python train.py --dataset="simulated sounds of rotating machines with and without faults" --train_examples=39062 --hop_length=160 --arch="quartznet" --depths=[6, 6, 6] --widths=[128, 128, 128] --loss="cross_entropy" --residual_init="none" --optimizer="muon" --muon_scale="match_rms_adamw" --learning_rate=0.0074 --momentum=0.9 --adamw_lr_other_params=0.0022 --max_steps=16700 --adamw_weight_decay_other_params=0.05
Rows from block 6 of a small sound classifier, named by matrix and row number. Rows with one number belong to one channel. Each number is 500 + 40 x the weight over its row's rms, rounded and kept within 0 to 999. All counts start at 0. Numbers have three digits each.
After each channel's rows are labels from the 100 clips, of 14848, where the channel reaches its highest value: "loudest band" is the band of the loudest frequency at the time of the peak. Only what is clearly more common there than usual is listed. The data: simulated sounds of rotating machines with and without faults.
# convs1: first pointwise conv (model.blocks.6.convs.1.weight, 128x128x1), inputs 0-63
# convs3: second pointwise conv (model.blocks.6.convs.3.weight, 128x128x1, transposed), outputs 0-63

convs1.121:550523454536494530493462536465606523509440568478469464571496505530430519541546488465462535484553488464520500468497507548461483492477483523523429433419567502572474498512453469536515480492426514
convs3.121:496499462544447464525544504529546541552567480537499521427563531521459484506493546524498419500529543539504422407487546532474498518425487432511552483558486496537599436463505521502500478508529519
loudest band: 250 to 500 Hz

convs1.79:495479516565546471434454512431512501513434447482519496527509501543523465547478488488407457473559508477534548484529428471494558520486490457513547515546516569549480551515567493486393447517469471
convs3.79:464538542556502487486571517497512494455460499471484523577491541500513534469502479461515485455528440514487453493519537473493464468555556512520365470493536559529522459496484421480549527432490494
loudest band: 2000 to 4000 Hz

convs1.119:522485499442424487548432499494573521487484530498412425500446437516451529534444569488509513496503543466508559411492429478481525478543462556512492548522504468502532491483564484468544562475486430
convs3.119:524439449499532518465489461459495484506532459427540523524465503497484475543539475533538426512571437505554542510497525528471499535478544495457577449423563426507494508452531454516522502480478519
loudest band: 250 to 500 Hz

convs1.7:494514530519533450429500471499536541510527486427540485466534554613510523468453457442450493460473531459528494416509534423530486516559469523466445445479471488466519524489510512422539503489396538
convs3.7:479457547478478414522560487526526488509537461560517525472499464522516493438507443506481522414463474588458442472510478533485514458457479530528476499438541472475543522492570568462495578556447515
loudest band: 1000 to 2000 Hz

convs1.36:484462519391447486486478512432523447589514542466498474528482426385346540476475502497458542509578483481559516535492438506498506449516517534494499475495494522491520481496542454523529506433512528
convs3.36:481532521492504483486483473436540512476542442545522516569472491519520491490490505529511423580427517558530490444537495488498499463468511496460557539478580469494571528489461486486399495464467497
loudest band: 250 to 500 Hz

convs1.85:492494483532478457430565491479519515487558543477504500414508470536498527427463565472501488545596461501505502583498563526540506538479498511461477523375474523559522496502491513507487483524427505
convs3.85:510456382445476564566509497514538487515521499453515496521556488492484500491492594500462472512469456471497477544565487576490532535492501491425435449504456546438561493537479487542516477479462534
loudest band: 500 to 1000 Hz; 250 to 500 Hz

convs1.77:491522422489454481476498462454480488490473520430522499534502507440495471501485504572469551467497467546491568495504465514614463521520529528418584456497471504527562449557558480518434505534430506
convs3.77:516484464471582549436468455429506486583448499479488485507481468484504435473563547502511538436467555525507439534467552547544471570507508445489477482483557511453501549487461492536474465508462487
loudest band: 1000 to 2000 Hz

convs1.122:433501457512469554576472487490464517489490470495542571473501505504481488530487512482559475517493480461479539505490539461542542439489541447474519511517514503526575553526421464523554551547473500
convs3.122:475455495523578545499529532476490498449407612464473550489464560567488488491510463523524475504509512532458540562467489487495456540517475507507505448523499558547452473503407533529484499527509499
loudest band: 1000 to 2000 Hz

convs1.76:444423500530491473478560469445473419461469567468493445463549525430502498519454519480467568458475511499552580523436499492486492491505465483518486531542557480545535530454590488525513545564511507
convs3.76:492463511507437550431414515521469484554481534521554532540550430551436520565502487507501563463425527473493483503487502492425478504591515507570524481537457575577497512522533454550515562489483424
loudest band: 1000 to 2000 Hz

convs1.125:445498528487548519517543613524502512509443486473539423525486567469444487433473439582459507539476522556524456524594470545560468486520602498453509474430484526515510465477523532482430515508537529
convs3.125:372505489510518470437510492466471454518489442488552558525438446487503532499606562543537484460446513492532505546495541531513559540481479529517537509453505537572496517483470457508417479518434520
loudest band: 1000 to 2000 Hz

convs1.10:497393471493536563479467447483490473504489594502544482469526522493501509521542445500479513495480507480467501479542592489492477585494575528505499526504487478406493517502480461505542524506509453
convs3.10:492481543434500501471545472533467484487520477448489519532424516511447554534513517427537442463488539529443491497523574410526463480470501511451485533465509410519441470516523419502450554475545528
loudest band: 250 to 500 Hz

convs1.56:545494562494473532555493538480450495493562513547551480440535500477455524505461509502546481526428480440487469509533491542535450483532462488536526488524484511528489498397495494471527494443456487
convs3.56:584497483537474498520491456475521458463496542440528478501511431415406577507487520533520460472514507495469523519444494467530521525464558481436514498450491495514543602573479524443534515523462599
loudest band: 1000 to 2000 Hz

convs1.58:531411453508520522484502469509550500492499471532501452624533473486356531432502544461479521471515470510588541528450509541522508582503459449524485501505501531549472516508490460449567474499565494
convs3.58:423470466543550511470440468434539548459445487542527466454461515512542532504532486496470464478521454496542522442426549512455486536507456441505486467428486441492487488499454532552483452510481492
loudest band: 250 to 500 Hz

convs1.25:558470505496418506517433508539552521457465516508539535514547473450531483533436523473509478417496525496485455549505438467462513531509486543501462467454531495555557512456462496544507452488513495
convs3.25:516500650462491519524481479474478477490554483493488447482574491406527600423494504451466537496447459544501463463474496569510532519485534481516528510557495496502534539425468496480524484542456522
loudest band: 1000 to 2000 Hz

convs1.101:516499552527574443511471511571424523456464529509505488479456469466484531498509432528577495499455478562449527498449523511469507542566466554526467454548501516484468512552452525432505451499506502
convs3.101:533500445509470475479511449473456536547510429515475484508553501452514531497514488520519500535480479512565593492522472536523523402495513525518562518456470492572500493489557493449468590490444587
loudest band: 1000 to 2000 Hz

convs1.60:515544526538535457455395464484503507557486551458541507434478507499480497385574517441482407478488507449487477536511525588476555457559493534506554524512514518498476491527494535481522515517462403
convs3.60:471476465527514473515559493486564532557491444485474401455519506542485516461482518426562497515545433549461455487406629457495523508491467529472442480458504475517523519474468557499478446540486498
loudest band: 1000 to 2000 Hz

convs1.73:464587527518483467553497495552607490538456563481513483451469550494487456496429482480492473493470545546593535489543457487542482406475532491470549506483513571421504536530514486474457500524520436
convs3.73:528500463550400540472516476516467454447508506519498466514521499523481468484485549594496509462498406480558505531538516478540548440447487466534484541509440547505459420470498542556516548424570540
loudest band: 2000 to 4000 Hz

convs1.96:499436484453502524448521546499668474500522489446526485473453449473536519461505483521445514514512525495522588534482482562538561525551538482483550510535526497544483479427498459456485482520530511
convs3.96:516468486561512520528445396512553453427467492445480479496520514550464486514469493530487573481450508453471546548485487491491486486523478515530530521536495512497498539579458553577510467478506496
loudest band: 250 to 500 Hz

convs1.89:510552496440511521555528505508482595519511527494542449445460502430482509447552531575428522445520460532493479522499505492474553483538462549481519405454491469517524542472512502496479492437493448
convs3.89:560494508483510496473492478487490463484489494458404529613517526551517490514570456435485523495566542506452526525533524519508503519342468555512446450504537556495511485495449504459527465480463459
loudest band: 1000 to 2000 Hz

convs1.50:466486546486557503531544554468508503526468544489503565549519441470508565498548539526440475485581589508491524501523526450465455553508544526477478479549515516499476441473495533485466469540499481
convs3.50:510508537461416474514457471515551533504466436491517491469418550511464493476503487477480497515547482510480512606447548490560523506507491531468501505529536490484534517527508537505531539491463546
loudest band: 250 to 500 Hz

convs1.106:543479523540387536419518472503552528525536452485506482472533561455478465522509439544480533528579450505529499490526513506468549476537524482517470537496489564539544466496412460533519484478458419
convs3.106:506445475480558464490507555526512471438516556519447449554432566528426550511521559500544509536482569442470513551535531521539419520506472494527458476455543529476488474484467460510510441527540440
loudest band: 250 to 500 Hz